config.toml
model = "masked spectrogram model"
n_mels = 64
hop_length = 160
encoder_norm = "layernorm"
encoder_fused_qkv = true
encoder_inner_norm = true
encoder_layers = 10
decoder_layers = 4
residual_init = "scaled_by_depth"
learning_rate = 0.0007
beta3 = 0.9995
warmup_steps = 3160
Rows from block 2 of the encoder of a small masked spectrogram model, named by matrix and row number. Rows with one number belong to one neuron. Each number is 128 + 24 x the weight over its row's rms, rounded and kept within 0 to 255. All counts start at 0. After the name is the row's rms in percent of the matrix's.
After each neuron's rows are labels from the 100 clips, of 14976, where the neuron reaches its highest value: "top examples" is what is common among them. Only what is clearly more common there than usual is listed. The data: telephone keypad tones over noise or synthetic speech.
# fc1: MLP up (encoder.blocks.2.mlp.fc1.weight, 640x160), inputs 108-159
# fc2: MLP down (encoder.blocks.2.mlp.fc2.weight, 160x640, transposed), outputs 108-159

fc1.188 089 [150 136 150 146 137 168 124 125 117 106 198 105 123 112 137 125 164 133  98 127 125 141  65 104 121 135 132 112 118 129 132 146 108 127 138 114 135 142 109  95 141 116  93 109 119 137 112 124 131 130 101 114]
fc2.188 078 [ 92 130 144 141 119 118 111  67 150 133 162 145 146 142 138 111 119 121 137 171 159 133 128  95 130 131 145 158 152 136 142 124 116 120 127 135 101 132 108 144 117 120 164 123 123 114 139 154 147 116 145 130]
top examples: key "1"; mains hum; number of keys: 7; first key: 1

fc1.393 077 [114 112  83 130 138 142 175 123 156 103  95 159 143  91 113 136 119  95 102 106 147 162 150 100 151 129 157 105  84 120 151 145 147  81 165 137 177 147 108 103 135 117 146 139 158 131 166 123 127 124 147 123]
fc2.393 077 [ 75 125 135 136 119 119 138 123 125 134 156 124 166 132 129 106 114 142 127 136 136  94 110 169 127  89 157 162  98 141 147 118 132 109 123 122 121  95 135 151 123 103 123 163 145 119 105 176 150 100 160 122]
top examples: thin (high-pass); speech

fc1.248 081 [ 94 113  97 159 107 126 163 131 108 108  92 149 103  90 114 137 124 102 124 122 145 158 132 125 134  95 135 123 139 112 100 159 127 102 146 153 149 156 115 102 131 120 121 128 142 148 101 141 144 174 177 143]
fc2.248 096 [172 135 136 121 162  88 131 124 120 172 128 118 117 151 141 107 105 110 104 134 181  53 128  99 132 136 119 144 144 136 123 120 144 120 131 125 165 139 157 140 119 121 121 155  97  98 138 159 124  99 102 104]
top examples: thin (high-pass)

fc1.636 064 [113  85 125 171 133 146 121 125 134 113 126 105 107 153  78 156 146 125 107 149 175 101 121  91 107 149 144 124 119 109 187 146 116 115 139 177 136  97 119  85 113 111 105 100 135 147 133 101 140 134 130  91]
fc2.636 079 [135 110 112 143 158 157 172 149  91 128 134 154 161 145 111 115 123 143 130 103  85 154 119 147  90 121 156 149 151  96 156 103 130 141 133 136 177 177 140 144 124 132 129 140 115 139 129  82 110 102 108 115]
top examples: quiet level; mains hum; number of keys: 6

fc1.278 078 [ 29 150 168 148 157 153 126 129 164 107 153 113 177  98 141 152 166 110 114 110 143  91 161 108  99 122 171  85 135 127 125 138 137  96 157 110 103 131 128 130 173 134 122  93 156 122  80  92 135 102 166 111]
fc2.278 117 [163 124 154 150 126 133 114 107  99 134 188 132 121 130 129 126 129 133  97 125 140 121  96 128 121 138 110 136 144  81  99 123 139 126 153 133 148 110 136 136 139 147  93 127 119 150 102  95 129 105  41 102]
top examples: rumble

fc1.436 071 [156  59 136 119  80 130 132 138 123 119 140 124 107 101  70 146 137 133 147 140 109 114  96 141 119  92  66 127 131 135 143 112 112 123 113 195  66 116 132 128 139 132 126 149  91 139 144 134 120 126  93 122]
fc2.436 063 [137 113 108  89 139 121  98 102 107 131 149 120 135 142 112 115  96 149 110 114 112 147 118 131 172 133 168 126 120  95 135 115 145 151 116 148 137 103 136 156 178  86 157 104 107 111  99 137 133 149 133 127]
top examples: quiet level; muffled (low-pass); mains hum

fc1.456 076 [108 158 107 144  98 146  63 146 166 112 142 109 148 143 138 142 127 114 117 123 136 118 173 104 107 152 124 140  81 114 131 137  93 114 126 107 124  92 121 101 130  94 121  88 161 139 130 139 126 119 129  83]
fc2.456 091 [165 128 145 126 130 128 199 105 105 102  74 143 130 152 136 143 127 159 130 150 100  85 130 125 146 132 130 120 142 114 158 113 136 104 177 118 178 159 137 125 152 141 153 139  83 125 154  85 116 118  83 124]
top examples: speech

fc1.71 092 [104 143 136 152  99 130 145 152  96 122 140 118 104 186 119 136 129 139 117 119 125 153 142 135 100 123  76 126 155 136 103 150 121 133 120 121  94 129 129 144 108 133 117 140 115 141 138 133  79 130  76 140]
fc2.71 083 [130 119 148 126 159  95 155 118 154 136 123 153 162 137 126 105 103 147 115 162 127 134 115 160 150  77 164 122  87 120 144 144 159 130 111 134 159 108  97 129 153  75  95 145 129 113  83 139 173 105 174 123]
top examples: quiet level; mains hum

fc1.406 075 [ 79 145 153 153 123 160 150 111 128 113 131 114 173 159 145 157 155  95  82 156 121 121 143  88 126 145 151  89 118 109 190 139 149 130 152 121 157 105 119  85 141  57 115 103  97 154 113  96  90 115 127 114]
fc2.406 109 [200 129 111 142  96 127 163 140 120 130 138 105 148 124 129 110 139 141 121 115 109 116  92 134 109 113 132 132 121 114 158 132 117 120 178 126 126 109 131 110 131  87 129  94 102 143 149  89 136 109  29 123]
top examples: rumble

fc1.490 072 [111 148 116 140 111 161 110 131 130 148 120  97 133  66 151  92 159 119  87 173 133 141  91 119 176 133 121 120  92 102 148 130 112 115 171 123 101  81  96 117 161 118 124 100 105 148  80  85 110  83 116 120]
fc2.490 075 [104 134 107 119 142 135 145 170 101 130 131 120 139  89 140 173 117 146  77 136 143 125 109 120 143 141 142  77 136 125  78 123 142 123 123 120 130 162 127 111 145 147 134 146 131 108 168 145  98 114 114 107]
top examples: mains hum

fc1.474 096 [156 135 122  92 126 128 121 112 150 149  89 157 128 100 138 118  94 145 161 118 125 137  91 165 140 107 127 126 140 163 149 158 153 158 104 115 153  88 142 137  94 136 139 155 159 126 172 121 136 147 144 144]
fc2.474 042 [113 129 145 116 125 111 121 114 132 139 138 143 151 139 126 111 130 133 127 124 110 134 120 124 142 139 158 106 118 121 117 141 146 146 137 128 136 125 143 144 150 112 141 103 110 135 117 129 116 126 140 112]
top examples: reverberation

fc1.210 085 [101 118 158 131 137 135 102 107 133 144 182 119 152 126 120 146 173  79 122 152 117 136 125 122 125 133 141 141 151 107 123  88 153 133 126 148 105 131  97 123 145 105 114 143 165 112 114 129 180  90 126 155]
fc2.210 100 [108 119 129 133 147 150 130 119 148 167  43 117  94 154 142 111 110 170 154 130 131 118 120 116 138 114 101  62 149 138 111 107 103 146 108 142 138 169 106 155 108  99 159 151 145 134 157 107  86 117 128 125]
top examples: number of keys: 8

fc1.340 082 [128 128 131 127 123 150  80 124 139 105 169 132 156 134 128 115 109  66  72 158 130 137 176 131 147 131 149 150 115  62 147 108 135 136 113 127 126 104 113 126 158  97 139  75 132 127 120 120 123 123 129 127]
fc2.340 090 [ 75 122 101 167 115 116 154 109 125 107 146  97 148 117 120 131 159  86  83 155 205 120 191 113  84 147 135 100 148  90 114 106 132 117 143 141 104 140 101 117 139 161 117 114 134 120 113 114 101 114 172 135]
top examples: muffled (low-pass); number of keys: 1

fc1.224 082 [119  65 138 130 156 124 166 122 125 113 144 152 153 157  61 160 131 149 164 122 126 114 155 100  78 173 161 123 170 126  98 107 122 124 125 196 160 138 127 127 119 155 130 138 141 128 157 102 108 122 113 111]
fc2.224 051 [119 117 104 105 129 153  81 111 142 133 132 110 120 109 126  94 129 120 106 119 103 131 131 144 144 134 156 125  88 127 134 103 114 110 136 126 110 119 131 138 182  86 151 118 130 130 118 142 138 128 120 143]
top examples: thin (high-pass)

fc1.511 096 [ 41 135 144 175 148 202 122 146 133 124 138 126 122 121 130 153 155 100 114 119 124 172 136 105  99 148 157 115 108 107 146 160 115 106 164 134 115 124 118 112 127  96  79 130 158 186  75 110 128 128 168 135]
fc2.511 097 [157 121 123 155 144  87 106  89 134 153 151 157 147 171 120 114 114 118 141 118 113 164  84 120 117 129 117 130 141 174 163 174 146 153 147 144 165 102 148  94 114 107  89 126  82 134 116 115 132 137 177 126]
top examples: white noise; pink noise

fc1.288 072 [136 133 132 129 125 100  97 107 117 118 157 130 110 130 139 140 133 120 123 179 129 101 154  88 166  86  75 130 120 106 121 120 113 116 123 120  82 103  82 137 152 151 144 159 103 122 114 156  79 109  96 133]
fc2.288 093 [130 123 127 156 131 123 139 139  82  95 147 141 137  77 125 166 105 139  81 120 110 112 126 122 122 128 124 127 134  93 121 138 120 101 179 133 124 136 131 110 134 148 100 155 146 140 100 126 144 130 137 139]
top examples: mains hum

fc1.520 077 [122 150 110 130  80 156 131 130 124 130 113  84 115 126 162  98 157  92  99 138 161 150 127 150 120 134 122 161  99 116 148 106 108 135 135 121 105 150 123 122 146  46 115 117  98 139  68 154 155 135 125 154]
fc2.520 093 [178 118 127  83 140 103 136 130 123 148 143 164 125  75 133 138 131 153 103 130 118 139  89 176 137 115 128 146 102 169 108 105 133 122 110 131 141 165 115 125 136  90 165 145 119 115 152 172 147 142 147 130]
top examples: mains hum

fc1.496 087 [164 125 122 116  90 119 120  99 134 124 134 107 157 130 134 102 120 110 105 181 172 112 110 159 160  63 103 147  88 114 151 116 103 136 116 129 106 105 136 133 159  74 127 116  97 121  68 140 171 149 116 135]
fc2.496 081 [106 127 149 100 131  96 126 118 132 130 180 134 195 148 128 130 134 112  86 122 147 153 110  99 116 155 117 116 137 126  94 142 141 120 129 135 153 122 133 102 117 118 119 125 136 105 109 144 142 167 157 133]
top examples: muffled (low-pass); number of keys: 1

fc1.491 073 [ 79 146 146 168 115 161 177 131 124 123 132  98 188 152 132 137 138 104 121 141 166 104 170 123 103 137 140 109  98 115 151 152 130 115 140 136 103 149 140 122 146  80 116 104 125 133 123 159 103 131 124 113]
fc2.491 090 [158 123 102 101 121 135 161 137 128 120 111 148 104 106 127 154 132 164 107 106  65 146  92 145 133 137 101 124 130 182 136 103 113 136 127 133 164 154 127 125 111 151 177 130 112 115 146  72 157 106 105 114]
top examples: number of keys: 8; number of keys: 9

fc1.280 079 [114 134 154 129 145 159 168 101  72 148 107 122 114 138 131 141 168 121 131 133 106 153  87 147 132  97 110 133 127 109 125 159 132 134 171 134 112 148 144 126 148 147 114 143  96 136  81  93 112 136 144 150]
fc2.280 105 [ 75 142 163 127 103 139 140 126 130 116 119  76 168 201 140 122 112 146 168 134 113 123 158  94 118 167 107  89 125 113 150 132 106 153 112 124 103 146 152 149 105 100 132 139  77 118 121 116  95 153 132 127]
top examples: first key: 1

fc1.622 069 [117  88  84 149 153 124 148  79 117 111 161 139 111 115  80 132 123 124 103 114 140 117 159 108 105 110 182 116 126  92 101 123 115  97 128 166 150 136 134 131 135 144 126 121 122 119 114 141 133 132 123 116]
fc2.622 060 [114 136 128 133 121 145 132 135 141 137 112 142 128 135 154  87 132 124 159  98 105 161 134 153 153  99 143 174 116 133 166  98 126 110 149  98 129 118 136 113 124  92 110 172 127 132 151 150 136 149  95 176]
top examples: thin (high-pass)

fc1.42 068 [118 109 106 137 102 105 119  67 125  75 129 117  83 117 112 123 124 145 140 153 161 102 119 121 156  97  99 155 101 146 157 142  92 126 118 144 114 133 135 146 148  94 147 124 155 135 153 162 148 136 124  68]
fc2.42 110 [124 131 152 123 106 130 150 163  89  97 150 114 142 128 130 106 108 124 128 106 144  95 105 132  98 150 162 108 173  99 134 118 172 112 150 126 168 141 144 117 116 134 105 139 122 179 109  72 136 120 106 125]
top examples: number of keys: 8

fc1.121 083 [ 68 141 158 143 126 168 137 138 124 121 154 105 178  89 134 167 156  98 118 145 189 128 157 124  82 119 149 121 121 106 129 143 136 129 138 113 103 155 105 107 159 130  85 117 133 143  67 140 138 108 144 105]
fc2.121 071 [130 129 108 144 152 159 140 103  94 133 125 144  80 146 126 135 142 168 111 132  64 154  84 150 124 166  98 114 136 147 159 154  94 114 150 133 155 126 113 126 105 153 167 143 152 107 164  93 151 141  96 119]
top examples: quiet level; rumble

fc1.576 092 [130 137 166 140 100 142 154 151  98 111 139 114 181 153 141 155 145 133 146 148 149 142 136 116 128  97  78 114 134  91 160 136 141 134 119 123 134 184 110 133 150  98  91 157  90 139 140 147  80 126  93 130]
fc2.576 099 [136 117  60 168 120 107 134 106 161 121 151 143 126 135 113 149 126 134 118 134 150  98 134 120 154 145 146 147 142 140 128 146 147 124 144 137 178  85 133 113 142 105 126  95 153 117 147 131 120 116 131  95]
top examples: key "1"; first key: 1

fc1.79 078 [145 113 151 151  95 142 123 148 117  78 146 151 144 119 126 131 101 102 144 112  99 138 134 135 129 113  86 137 162 129 126 118  84 131 136 138 165 145 117 110 146 116 116 137 140 149 123 124 121 163  90 146]
fc2.79 097 [ 65 127 124 147 114 161 140 103 148  81 114 133 129 147 137 140 121 115 150  90 148 184 118 138 137 120  95 102 113 145 117 149 103 151 121 136 104 143 112 117 104  87 123 120 114 130 130 161 113 189 190 146]
top examples: muffled (low-pass); number of keys: 1

fc1.151 069 [128 104  65 136 132 107 161  94 164 101 121 163 108 100  96 166 121  80 101 102 120 175 111 114 157  91 141  95 121 128 112 164 133  88 148 137 209 133 119 109 115 145 141 120 172 133 125 126 160 146 162 116]
fc2.151 074 [108 115 146 153 115 127 129 140 124 144 140 145 170 143 123  85 127 129 119 150 165  99 128 158 134 137 137 171  89 158 123 128 155 103 127 135 120 142 134 132 129  98 110 140 120 132 120 194 109 117 150 110]
top examples: white noise

fc1.442 064 [152  77 135 148 132 125 166 106 138 127 114 121 111 130  66 141 150 136 157 135 125 106 110 132  95 114  87 109 138 130 181 140 136 147 139 180 119 134 117 106 117 123  75 128  97 148 135  85 115  93  79  96]
fc2.442 067 [137 115 117 115 146 136 120 142 116 122 145 121 163 136 110 123  93 116 111 114  85 144 147 110 119 107 142 144 106  98 149 125 144 139 143 142 152 134 130 124 186  99 154 115 101 112  90 133 151 137 159 153]
top examples: quiet level; reverberation; mains hum; number of keys: 2

fc1.261 093 [ 14 135 163 154 129 215 145 158 109 116 127  87 183 139 131 113 131  99  88 132 182 166 153 101 113 167 149 127  98 117 113 152  99 116 124 131 130 143 133 115 148 109 128  98 177 155  94 152 129 148 156 101]
fc2.261 102 [137 116 124 144 106 106 109 153 101 102 173 137 156 100 114 104 134  96  78 127 124 159 134 102 134 154 149 176 116  87 156 121 104 131 162 136 147 119 134  85 133 125 104 138 142 163  89 129 111 151  67 131]
top examples: rumble

fc1.586 086 [132 140  97 156  89 138 135 133 107 111 174 123 130 132 139 152 119 137 101 155 117 108 126  81 116 123  77 107 138  90 117 120  80  80 135 109 146 147 114 108 145 160 130 117 118 128 143 141 111 139  95  87]
fc2.586 108 [ 35 120 135 146 120 144 121 113 156 105 123 107 153 186 122 140 109  98 156 110 154 133 123 118 156 105 124  99 118 108 137 137 128 133 121 140 105 115 130 142  97  85 117 107 116 113  81 135 120 146 160 137]
top examples: number of keys: 8; number of keys: 9

fc1.128 100 [115 131 122 125 130 163 115 122 136 123  93 126  66 142 121 164 107 104 137 112 107 118 134 137 139 134 108  67 123 112 135 135 137 128 131 127 122 114 139 146 137 158 149  84 130 144 125  68 118 136  90 118]
fc2.128 103 [162 128 107 111 160 100 153 107 148 134 153 164 121  99 126 113 148 152 130 100 125 156 102 107 145  93 156 142 126 139 126 139 140 147 132 124 100 132 124 105 146 113 120 183 128 117 146 147 129 117 131 129]
top examples: rumble

fc1.444 081 [143 140  89 155 139 100 155 135 127 114 133 103 140 110 138 127 156 118 130 152 136 106 144  67 119 133 121 119 113 128 141 152  79 106 144 123 157 134 141  97 133 128 122 110 140 143 138 114 133 154 133  99]
fc2.444 081 [122  95 108 130 124 118 129 100 174 142 109 104  95 108 100 137 129 136 117 126 130 116 138  91 129 131 110 116 107 156 131 120 107 120 138 154 100 127 117 140 135 128 125  93 114  67 113 133 130 118 153 133]
top examples: clipping; mains hum

fc1.417 084 [111 139 160 144 173 152 151 146  98 109 178  98 150 128 148 133 135 127 128 114 153 174 135 118  84 138 160 102 129  86 150 125 105 140 125 111 144 163  97 107 136 104  97 139 128 138  78  87 126 151 161 155]
fc2.417 095 [129 134 146 107 125 163 125 119 181 136 125 124 203 162 132 122 122 139 100 161 103 118 141  85 110 139 127  83 105 180 128 124 122 128 124 126 177 126 114 110 124  79 125 136 110 136 151 113  66 106 127 109]
top examples: key "1"

fc1.632 079 [ 77 118  88 151 134 151 100 104 140 106 165 107 146 123 117 120 130  96  63 115 119 154 142 111 130  96 129 107  86 121  99 132 109 114 146 138 132  88 127 108 163 132 120  82 152 119 101 140 106 138 169 124]
fc2.632 104 [159 130 141 135 102 108 124 101 114 116 146 106 115 119 123 131 117 112 122 146 167 135  84 118 128 137 121 122 146 101 119 151 116 127 148 125 128  95 133 125 123 129  64 106 115 158  95 135 140 121 103 119]
top examples: muffled (low-pass)

fc1.421 086 [123 123 114 156 147 120 106 136 141 106 147 142  82  79 126 100 122 112 134 116 148 152 167 110 137 149 145 152 110  94 144 147 128  47 176 116 120 120  92 101 150 139 102 144 127 182 130 157 134 119 152 120]
fc2.421 096 [140 139 116 104 118 128 132 118 100 118 134  90 101 141 138 151  90 151 135 120 150 129 115 149 146 138 130 114 136 106 121 107 135 174  89 131 148 120 140 124 137 134 158 140 143 137 123  75 109 135 105 112]
top examples: thin (high-pass)

fc1.604 082 [ 36 133 160 137 148 148 138 173 109 115 143 108 142 103 119 124 127 101  99 123 148 145 176 111 127 150 154 131 120  96  83 145 118 105 145 126  94  98 124 130 161 125 140  82 169 165  76 142 104 127 152 115]
fc2.604 101 [125 135 109 150 139 107 109  93 130 111 146 123 131 146 135 132 138  89 142 149 163 154 122 117 132 154 110 138 153  75 160 172  90 116 141 122 129 116 111 132  99 117  79 101 112 151  86 133 137 149 152 134]
top examples: pink noise

fc1.538 069 [137 122 107 147 169 112 129 134 153 115 148 109 150 114 118 108 123 127 135 109 150 110 110  98 125 137 141 133 118 129 110 142 128 124 130 137 173  80 107  87 158 124 129 106 154 147 130  93 157 127 143 110]
fc2.538 116 [138 126 145 162 119 113 173 121  99 118 170 122 113 132 126  88 169 129 116 117 179 144 151 153 112 125 155 132 125  83 126 122 165 100 183 123  99 134 157 149 144 125  66 127 117 159  58 114 102 108  95 141]
top examples: mains hum

fc1.303 081 [110 121  95 155 149 144 166  81  95 130 114 144 136 151 124 108 138 107  82 152 163 158 139 124 140 131 159 140  68  82 108 122 135 135 157 131 173 132  62  89 148  80 108 129 164 115 114 132 150 130 166 140]
fc2.303 088 [124 126 131 125 140 158 120 138  97 127 119 106 130 165 122 130 100 176 140 146 111 107  83 104  89 120 115 104 175 144 161 131 109 165 132 133 133 101 163 145 118 142 108 163  73 134 146 122  85 132  90 130]
top examples: thin (high-pass)

fc1.499 075 [113 155 151 134  83 149  92 165 138 110 145 136 122 149 149 143 114  92 131 128 121 117 136 115 108 113 117 108 125 135 110 141 130  90 112 100  78  82 125  98 127 103 102 140 167 171 148 163 111 106 104 105]
fc2.499 097 [194 132 144 111 109 126 165 157 106 118 129 123 108 111 131 134 119 136 131 164 117  98 111 141 116 132 126 137 151 125 142 116 126 139 106 126 157 110 149 132 153 133 178 143 129 149 205 126 132 115 102 135]
top examples: speech

fc1.448 084 [108 147 162 154  84 190 107 159 117  89 136 123 134 148 154 118 116 151  74 120  94 130 118 140 129  89 109 128 125 117 136 148  80 140 144 102 103  88  99  83 140 130  98 117 109 153 102 104 104 118 104 130]
fc2.448 085 [162 118 131 118  85 131 158 156  73  91 167 142 159 140 120 118  97 139 111 120 122 150 135 117  97 143 159 128 166 113  86 143 157 102 114 133 162 172 101  89 151 141 133 130 100 142 150 133 127 136  81 125]
top examples: mains hum; number of keys: 9

fc1.516 078 [110 112 105 148 120 130 113 119 114 133 105 100  87 114 117 117 133  98 112 158 176 123 139 146 182  94 146 179 122  50 149 113 136  86 149 134 117 138 107 149 136 104 129 126 118 115 122 176 184 140 134 171]
fc2.516 085 [184 119 119 122 120 156 157 122 159 126 149 150 129 138 130  98 155 127 138 128 129  94 149 122  99 137 148 168 107 127 114  90 139 118 165 120  91 154  99 129 138 150 131 157 147 138 161 107 116  86 123 119]
top examples: mains hum

fc1.600 104 [120 148 109 148 105 159  89 133 112 100 184 123  98  79 147  97 166 114  92 131 165 152 100 116 148 138 135 157  74 117 139 135 104 116 137 102 103  94  92  88 144 131 106 109 136 157 119 155 159 118  99 108]
fc2.600 105 [112 136 131 107 182 156 104  91 170 127  87  92 113 152 132 133 125 136 134 168 120 110 134 120 125 146 106 116 140 184 118 107 132 153 135 120 130 136 114 120 127 102 102 117 115 103 148 125 117  93 161 125]
top examples: speech

fc1.569 079 [120 151 172 138 120 121 162 145  97  83 138 139 128 134 133 113 157 134  97 167 167 103 167 107 125 163 124 111 118 129 122 160 130 129 131 102 126 136 126 128 165 131 127  46 126 140 136 133  93  76  93  55]
fc2.569 075 [109 146 119 143 146 107 132 134 124 153 144 125 142 138 128 120 140  66 173  98 132 164 116 130 115 136 109 167 137 140 153 135 148 137 137 119 112 143 122  90  67  90 112 126 122 137 132 120 178 166 118 181]
top examples: clipping

fc1.55 084 [160 155  84 162 114 155 146  97 136 130 125 140  96 108 146 125 146  73 116 127  85 169  80 128 141 113 107 125 105 120 153 167 132  97 202 105 157 102 120 104 132 145 110  92 111 182 132 107 137 122 122 109]
fc2.55 121 [126 130 143 149 119 115 117 134  86 121 177 106 115 141 126 138 125 108 114 127 200 115 109 112 132 151 110 140 155  76 120 151 139 135 136 130 138 113 134  94 117 137  76 130 135 162  84 132 140 140  86 126]
top examples: reverberation

fc1.175 064 [122 193 130 156 122 158 112 144 151 125 177 130 155 135 174 156 145 129  78 154 107 107 146  91 111 118 128 108 113 107 114 129 105  71 136  68 127 100 132  99 149 137 119 128 172 138 148 126 125 121 137 125]
fc2.175 082 [ 97 121  84 140 125 127 135 109 117 153 188 121 204 132 121 129 114  92 101 111 173 136 115 114 115 136 140 125 103  65 145 157 127 118 141 144 181 125 168 136 168 123  98  89 105 131 104 128 130 155 153 121]
top examples: clipping

fc1.571 082 [127 160 157 156 103 162 129 141 115 108 133 147  96 153 163 127 131 106 134 109 107 160  94 132 128 126 118 135 117  92 172 151 135 128 179  89 157  97 107  61 117 124  55 130  82 205  97 115 160 136 129 137]
fc2.571 091 [162 125  97 120 161 110 107  90 149 100 125 122 125 158 138 129 156 129 153 120 140 157 146 126 112 138 126  84 177 142 147 111 101 150 141 129 134 149 108 143 121 121 102 121 101 106 103  58  94 150 126 145]
top examples: clipping

fc1.72 071 [ 74 162 138 135 133 174 133 104 142 104 146 136 181 110 160 142 154 101  98 149  91 132 139  88 133 128 155  73 105  75 164 139 141 105 145  99 139 109 103 115 155 127 125 124  64 134 132  81 124 116 138 107]
fc2.72 094 [169 127 108 136 125  99 129  92 114 141 139 136 123 118 124  55 110 105 116 136 192 130 125 103 112 125 147  97 113  61 111 134 138 116 159 127 132 140 130 145 147  89  76 111 112 147 126 124 113 124  92 113]
top examples: pink noise; white noise; clipping

fc1.514 066 [124 178 134 136 156 127 154 134 108 128 139 112  97 127 157 146 164 134 118 129 154 116 123 114 129 141 120 151  88 142  97 163 129  58 166  78 134 138 143 124 154 135 132  94 163 132 136 161 131 123 168  99]
fc2.514 095 [ 80 128 125 142 180 117 155 133 132 126 107 125  92 109 128 120 141 119  84 132 224 140 186  81 115 160 117 100  94 115 114 155 142 142 131 133 111 136 136 128 114 105 140  96 110 124 159 123 109 129 156 104]
top examples: clipping

fc1.437 077 [143 157 149 125 141 150 137 159 118 102 126 101  97 122 151 186 159 124 142 117 121 119 116  79  99 161 110 102 168 147 119 142  83 122 133  93 113 113 126  91 121 155 119 116 125 168 131  81 108 133  97 125]
fc2.437 076 [140 116 118 115 102 148 125 129 131 116 100 132 161 165 118 167 129  96 143 150 114 118 117 116 146 118 122 129 178 101  96 120 151 120 102 132 160 115 128 116 140 126 114 115 132 169 160 117 120 129 153  92]
top examples: clipping

fc1.479 092 [ 71 145 139 158 116 192  97 118 143 102 152 125 133  99 135 154 132  95 116 119 143 148 149 131 137 134 146 146 100  95 110 165 127 111 135 116 103 113 100  98 166  91 101  97 188 150 115 136 155 136 149 103]
fc2.479 124 [146 132 156 130 120 107 126 131  95 115 155 104  83 121 122 140 117 136 122 123 135 138 111 105 112 140  99 114 157 103 127 140 123 114 168 131 111  91 129 120 125 102 115 104 101 198 104 111 145 121  68 125]
top examples: number of keys: 8

fc1.332 069 [113 150 115 126 121 128 122  88 141 148 108  95 124 112 145 148 197 114 120 181 175 115 109 120 102 124 123 162 122  83 205 136 130 110 161  97  86 118 133 123 130 123  89 128  48 128  94 131 141  85  99 115]
fc2.332 073 [148 120 114 110 163  91 133 108 167 137 100 123 108 144 131 154 162 114 103 156 142 134 121 174 141 129 107 128 100 126 105 142 119 122 108 136 191 118 129 148  89 163 126 157 151  98 117 112 147 121 173 127]
top examples: mains hum

fc1.379 074 [ 95 171 135 155 137 176 156 101 145 101 154 116 155 120 162 165 145 129  56 121 151 112 139  84 111 130 141  91  84 122 113 151 103  71 147  87 129 114 115 113 146 117 131 125 166 117 133 150 147 116 150 104]
fc2.379 083 [108 114 113 100 159 132 115 115 148 160 150 121 143 104 116  88  99 110 106 131 177 139 141 105 150 134 152 102 124  85 114 123 155 149 116 142 165 104 146 134 154 108 130 110 132  99 138 127 111  95 135 128]
top examples: clipping; pink noise

fc1.33 059 [151 178 136 134 108 132 135  68 145 125 109 137 104 140 178 137 103 127 146 134 125 126  98 125 115  96  98  73 122 121 141 176 132 143 136  50 162 119  99  94 127 109  96 116  93 130 102 103 121 106 118  84]
fc2.33 051 [150 136 146 145 103 113 172 135 143 143  97 126 109 132 139 150 147 164 155  97  70 112 125 115 111 104 113  95 134 129 111 127 136 129 149 117 135 142 132 154 106 158 156 145 113 120 173  94 129 110 116 128]
top examples: reverberation

fc1.115 101 [ 91 146 137 200 124 138 126 119 106 137 161 111 109 187 137 131 145 143 131 128 117 145 106 124 113 122  68 130 154 132 124 141 120 142 132 124 112  87 123 124 105 117  62 133 153 148 120 124 111 124  89 135]
fc2.115 086 [102 116 163 128 147 129 115 111 172 119 111 163 156 106 119 135 133 144 151 153 117 100  94 142 141 107 151 121 108 164 171 136 147 107 136 132 108  99 110 116 166 115 111 130 117 122  80 127 174  87 167  98]
top examples: key "1"; quiet level; mains hum; first key: 1

fc1.180 091 [ 83 136 127 141 141 179 107 100  87 139 163 109 117 120 138 135 154 114 134 133 143 160 137 125 116 127 123 140 124  93 100 138 111 108 131 135 128 151 108 120 168 145  91 146 158 153 100 131 127 122 173 132]
fc2.180 110 [133 124 105 106 170  95 126 118 124 139 150 137 128 143 120 103 153 135 136 100 182 170 152 164 100 126 100 138 115 115 106 154 157 149 133 131 153 162 115 159 122 119 100 121 103 108 111 125  92 110  88 124]
top examples: number of keys: 8; number of keys: 9